python train.py --image_size=16 --horizontal_flip=false --layers=12 --qk_norm=false --dropout=0.1 --residual_init="zero_last" --muon_scale="original" --lr=0.019 --nesterov=true --adamw_lr_other_params=0.0023 --epochs=11.2 --lr_schedule="step" --warmup_steps=440
Rows from block 2 of a small autoregressive pixel model, named by matrix and row number. Rows with one number belong to one neuron. Each number is 128 + 24 x the weight over its row's rms, rounded and kept within 0 to 255. All counts start at 0. Numbers have three digits each. After the name is the row's rms in percent of the matrix's.
After each neuron's rows are labels from the 100 images, of 14976, where the neuron reaches its highest value: "top examples" is what is common among them. Only what is clearly more common there than usual is listed. The data: small charts drawn from random numbers. In brackets: how many of the 100.
# fc1: MLP up (model.blocks.2.mlp.fc1.weight, 768x192), inputs 0-191
# fc2: MLP down (model.blocks.2.mlp.fc2.weight, 192x768, transposed), outputs 0-191

fc1.632 044:142140126170137123113168121124099115109120166106131105143118120126148130154142111159119140078154144121140069123158080103119136118125157153124135111119141125100138100118103135155165111125189129121090113137111109140109129101144156128162152130142155129106139111161131148100158084141128117148107099124140118146192118145111114091107107101113105100174168052141138144146170096140104113148138137119088112081123112125178099124122134132143117067098151140127084146124128128126095163149162141161115134161078157136123138122081182149159126139171113133110112096122137144131125106111132127121
fc2.632 042:106101138170111140139138121138132146118137152178152093115101092131104127124138159144111157098189145149145096106125121144125136074132147126130162097131123154137137112163091117115136129124200152107097126115145124111121111094116168120147109162126132172089154101117142184108126109132128131140148151085158106145145185117106127123093119108179158097145100063124129110144123098144109120153153122173112130125133141152183117105125142147113106096106121138124128101137117111130111131140149155099140089153103158153127105176081114179094131105138097116122080118106129116131148135132139130104
top examples: dark theme (100)

fc1.393 112:102107120164143118138148134120136141092118129164092147109133119122135169107124137118109149114117132132143173102153124096122121151128114126145133122160101139124137075186145103159125150140156133129139131110096111141122087166116133147136133119125126117126137121138151125154150065076146123117180113116068148160155123120091109174121147079094134151113137082139114154159103134171175126112126093155142112145142150154131076105164124106072138165098137145160140138146144138128133118173154143137118149142147100066157169086129124081099126114163120100112141114103124097165129144135118123132
fc2.393 113:116101113072086102158125127118119131117136143127123098111125168151118141117172136132152139126093158131154117110125137139155125124134119107141105099167127143144135135147117122179121081106171134084127145134137123124112097165123118090130142164105083080099113077106155174099119164165163101134130132144129103124152131123110127073141087131144121128097137167151076143105166115160171122167144103143161141118157115136088122115137191091140129089141130134142153125155117093128126131143141109141136123098128128105171137151137130100142121151173109117142113135132107129129167130108127129042
top examples: heat grid (50)

fc1.514 101:159086128114120167148161101139151163123123096129144113133140148134167131121123180157136121106111119105154172114142153082090102143103128143165142107115150111113122120107133147182153124148137133135088132163109127119139102119110169135111127132158135133104126120102126147160138202120081148110179142144103122107077114120131109140112118175133106111171090134146092131137120107114121119123142123154117137089147103126076089169135115125166126103113115126140171156134138114103161159079105120149105123109137143083146195150133127097130117067143108107160139137091101120115106135137113130141
fc2.514 109:127150141078131136123133151152126139141139102124164101119158116134145139123149146143124108072141138073124159147130178095099124109134113138114088098133124118084148158104133098143149129143153107126085165094190127094114189142105104138108094129146108153131130147155146100155167122108060128106153140116115150132105114109114119163114111156124144114118099137087138169156131105074112161163117104117127101125087165142146112127154128127158105115120108093115103172121150138103104168107150123200151134134089124126134133127119172118155100108175103127129133130115118114148127141157134119134
top examples: pie chart (67); ring chart (25)

fc1.401 128:132106136161166131118167107116156129158108151135116164112111157119158062125122109062125161136148138116141153120153169122150141067124127085106147119121117135145167141094124129206166123137148069128125120158104139130128142120131126080100058141152136107125138118104124123110103089102111127169142109118108124093131132151133125147122118109151129079143146116141137101106098122109116136112125154128134131198138141147118123130153098122096097148160127141118167145172143145126136106158123133165099143109190153101155091130130143094158150103138117105135109125121124146099123093139116136135
fc2.401 113:147146108111155138144126155188149090173108158123087152151157102101139111135124132105123171115125167173146115113183175095116117138108117133126099086098143104126159093129124120157143116151163088150126099181084130135123090133106127058143125110125138152118141134139083104090082081137145133125115125125133127149143145121115115139140131161120120164162127167125106141116171121082097161151109134118117155173100103176091109123129128126128112157111148116096158167098149129141125144141132119128121169135149126108123134096105135112162127113140097170137118140103108122135105075141116131134
top examples: ring chart (26)

fc1.604 101:124081102096133137122149092147106126139113164131127123107109144126152138134095106135107163139165126149150133119130139112143105142093137123110165145159119148120119151104109150123118110154107087132110126165122129127145105078101141150131114121107136133183106126128162150151131146111116150136149127135137070119128102115141146114045078115144119086149115177137078112146134152149084105129176121135087140196173089127071095184117126119128114149112140165104142164121132102112147102134146142173153143143129124140173110117122135125153115117101104142113154136159136111130191121124117131117
fc2.604 095:122197126162119150166154082141107086154076116145137124083108084125150104139147139162132142159144120168131134135145114142140129101124119112100160150115132142136068123092112137143138157140122088120139140148127147090096179129136134123135137108128124152146148191119131139138103130112119142128126117095145141129134128141180123171129114189157123158102124138107119106139071098096115108125138152132111122172098148111127107142147132141136160139110146131088145123150130120131118074121124088145153144122176101127160095096126088119177077101117169084141102125112137119090133103142123115139
top examples: ring chart (28); pie chart (25)

fc1.334 101:060143145145169119115157102118080119099204105094142112098163147136125175119094170115118154120103131140095116132162156134098130152133092098180123122140142151111122160130104147086112127116112145128156141122144090108133091151132087141098148070121129115163138142102104136110146162155133131111092143093138106117149131136121131078125133149131146121147145144153125144136140135149152108192079140116170132107122137132075115131121085136113173162142125133160142127191116121126127144146132126148120144145123093119124133113151114111099145125093159146176114155121126120151132144122109126090
fc2.334 097:094195135137149130113155115113117111139143122088104066173094156124117155142142120131131143079131118145120121119150151147115108126123129146165101101113143147125165189144103119117108134154105097139131132113125093120131136132154113143145119099134094112122120121123127151108134201123168164097134106155141112117175135123138109094104116164087089118096138167137154119126153123180148128101110097092147099089153123105097181106122126143161155138119074113106104132141136134069127129137128163096165107121108070165112118144136108129123140140158111153142168143134117112168139121142121126133
top examples: ring chart (38); pie chart (29)

fc1.580 109:179130127094116182134117135101124155117075123148110147112160125118108137152133135217132085130119150130093074144130133178096121118116117111180129118158122069104135124143125126092089118111119147128142149074143154131105090075102125131107134147110133115138132129140122126138125102146078150129118146137206128138138138117144135161131115192120122140134154132124101141129139105144109113148096133128090129145120122117116187082114095156153128149158126126148152108123136140178163149084116096093090128129107141133141115131135130151160153140157146130104111160091131120132121122110132137129
fc2.580 122:179120109118109100145106141139124190140133101144148144123104162150108112169111125157119103134162124121145101127103146109113137119114126160122109137084089145115126127145107160131157162095111138129142097158085128157119064067096130127121154109129117136160110150150126123114167120185105163128145126143187117121143139106096148132131155145079156123160132074141137107113120124085139119105110143121089116138107152168153114110135143120127094173156135117155108131093135158116127134090155138098129130131158140117111148191107115134153095115126148131141092137105069110110167169145126124114
top examples: heat grid (27); pie chart (25)

fc1.291 103:052125137148113122170099119095123107109182134126162118146169131129127135132091135157145093098160118076113108127110088164117139146109123122174122156135120165110086139132130131147100107142079155114143136127151138114099077101115154129086122110118157138171135129106096130140139117087148121112134129118092158149145138126114119112118108153144117135145107166106115120149178104127107165128138103113151082149141109131119164142088144160124139141134147129141085124134156161104118086137152148096140145137095094140094156118160109126090129101061123137117147162132128160165113161138138143086
fc2.291 093:104139100145110120146128128125117119119177124135142085098101128118124095159088105143110094149144093122108136128095129128109120163150102139136109174149112148090111161127081109088117095151103141168124124097153097105155142119109179145106112146128147147153122111103116107159132145136138149145076118137103124131180135116128086123119173201106153109137102111131133144112107178176112156148132121114143100085136126114068142140133149131127092191173157134123151135105126113140111115149142116126142166135117097100130174130140119126128144079115116163163146161156140129150102102147142116102
top examples: dark theme (78)

fc1.547 100:117117129159131097153132109111140140176120122101100141091164133123103121118089118102129118130136131147126122128119171148165134103123130155131163076151179121123114096118122137130162095122112082152131120081138135124143160116134134161157136154143134134130138133116203110094102143135119136146098137142132084136145139114158128110142128094192122109121140188129154134142100152134063116123164170116089125200121144137083161164116139148102122122139134128134129083092136153121108115082105136123111150129140066101163117134103137094134119100127094161150130114110122103104101166118122136130
fc2.547 110:141071172158135126109184137142132133160120142141144196109152113157136121130153124101082140103102100154113147138131121137123158090130150144120140113133131144123102095118107143129150129132083120136086145166151189125145118158127075140127097146133118132129122114181117113109092138167116110123164144134112149148090149130145135123124112141158140149113152141119160141129126138112082098094122099099132127158099143137123144122111099118125068157181139118109168126126161135153135107095136115121125127118128061139134111127123094106117131093217169114131128142117136118070128144115106131103
top examples: ring chart (30)

fc1.186 110:119116151157111090094125162113111104120114143164130158138149162110097152147118117121138133076153118109096093157140084165140117123178117119161100113124122127138129160130115127097187105163206152126111107156153139158146163103142114167147120126127129116154137116136148096137094070075142096112128126143161103126159145156137139101112136124127119136095095079166138094135126130140119162104104115136082141096096131119150129137122140123143108129169120128133124117113130105170120092115114155076129139147123097117138100122150102124139105180115185149084128122123105141158106171122137140121
fc2.186 097:102142145173171100099142104113131114116152094214143117140135110103107139105113121136102141130104148120079140118143058121130147142120156146156117107111103116096129128135093129117182105104188144113155138103144087114089147121162116136147097132156123131139134136071110143170123134088092140149107139147128117110125151109115153115185140167161143130089140090146131160071129127155138152118128124114156126091136118108126095110127146130131111103118161109142135120132103125109165132116097155125138145132107144158118073104108113164098122144127183136149113109143140139127159162122159135164
top examples: pie chart (26)

fc1.46 067:154168120179146178135102134105137129107149058156147093113141112116164137072091094174119167144121123134131125118128102130116132093138198124107142137111142122133108141153131135107142103111094094137137116108129153108130080125132103101110152147126074124126132161138104138084134094132141126100176106169158089136117127146135051111154127167145113114109161150106150103141149110146150146146128130135139142160143158149137116087154106152098143137106150112125156172132130128144133104109134141121155095106103127139101080103137114120120138106101116138106162134126142152139071159134149144140
fc2.46 086:139080146144142135125112118109113134093086142129100136110145113143142127137168143153117126151149141113119142155122126126084146141136138115130115114103121071136104128144097111141148130136108141106157137144077132063137120103129128106135108116113125145135069113156135108116143202162132118105127105108147129134143098132124143149146136166111134129156119122117166158180139141154136084114116145123143134133099098144116132146108164138174157128156055172157125094110152111123145141117123139117104130135106132084147082154118126133133176098064111117178174081116113142107149114164175168127
top examples: dark theme (97)

fc1.103 133:123114138110127117129104153172121130116083118112117156109115142126096120109135122160140092160149158143124105119113083115151128131098159128132098149169117117123084135137126126105101125135178118116103114152110107135100110133133138175133160161131131128065136116113136109166137119079115094148119125135196125151138172152085101153140104113149145150121090083106172169136124116173082126107173130104116177081137181123136169089150140105091121150114147131114096137136134132121115076148154122134106138152103181092154151132119117152132112159121117132150167135145136116132141145127138141084
fc2.103 143:141111121129116181123151158132137148124108128135153126147109109153095138134147104173129093153024107098133121135155071156127130134145118136125135140169113115127099098140137099127132119131157091127111146129147098151113111120133170152105132109138161156086105091105145137155114114107128105094150110143159073116180142144098093139121122091130094123175137118139143161109127109143129106145116103130117154085118210123142118100104131138137131157146170159108072137138113093131178085150133137128120103156126140123114125108155137119131128121123108154127169140133135124147161106118156118164
top examples: pie chart (49); ring chart (36)

fc1.234 025:108112123110130142117135125191158148103140112132130145162127132127096129172123118164110110108134140171125054101143128106135125116149146101140114143069125115109136140126149122100100105131120149110123152111114139112116121092145143114099155111157142131144121158130099128108146120190056126149083108125154151130086129129148148094159107127104143146124165206147119113128158124138107130149060107136113082134133124084108109122141152136122104125143152160121120162128132148138142130065122106130126196128105152139120091114136134136125171120111196132153143110141137144099148124125101114137
fc2.234 026:139161136130121067094111132145116131099130140126117125141107173153114149142158158137151091148157078158153087119122140145117109106118086140133133096146110172112103118121166127181157114169115145177174090149105114147154091158115126126117165108159156123119107130123084127106126116142182119103108163150148165105118137088130098111138138116154111090168132125113099111128116127092128150099143119137125090156144155113194101076124152141114113117122121104130128104107120119115118148165120121107117131158124113085155159120165102126133103162158156146118142136095102132133120125149146108069
top examples: heat grid (28)

fc1.362 111:117135156111157117142074143106163118133095164094109127133089143137145128091105087087120112169147156113141085114144128090160129132135088127171102166153106191136096090106108129159161143108090111118152150132168112135149133156121114137154109114130144118159128109121133136139111116130150116134105152142183134122136106125110170172143144124081107115103131156133136165123152129129165125115082120161113105098139132131138124200176128111096143115121095130110094112161129114131098112078125119114108141138145128113119125126127104107139143168119190108145139148153148160120169084115125147107
fc2.362 107:125149114138126122169149158145128100099162144086123112101114117161147157136100140082150150168125096148102123089138174117175106137126132147200120136167135159136157110102115112136139145142120130145138126119132122101084157157129140128166111087122134105169166127153146140139102174121117137147125136146161151123122138119136116186176150103089127136077145151104116134138125114149104136142102123152095053126105146117155155147127149089122136143112111115110101151106119092154080095129122172106123111125145135143110098121084115127098135142115140162102100135109090125098163113101094098122
top examples: pie chart (28)

fc1.272 136:136097123110157160126106132147175129083198171137106123149129137135140151142134172073126149131124144152109174142152102140137142134116117125081128145094103171103150087097090131129085141134107152119120113098110127128129136109128104109100181117120167119120123117149106110159165152089143132129165117114158147155103120130140142099126068129158158122144168092130138111106144172098169117120124144103118122150166140145113117111149136122114134111091095152131159126139110136123136136122137133082124141090160140136122097153094124103122137097050169159142075107146129121103130095116127131116
fc2.272 129:100158111087124193137119121145185126154171147148133098118123128117132151130149167121124160122125095141120167144162147137117147077068108111093113121126150154118123114099137130145068106110152136112128115136106080124162152130125085127087166121163137116088134090155119140161130161124145139114122102133130110129104131168080136132102117160157163106094184128121160136108099158122140150093153123119136119163150121149130149133151160135128161142121106144082113140125141136163140117116091113089130144129133131134129129116122104124069141105072117122160071138135147084148144118126160128120
top examples: pie chart (29); ring chart (28)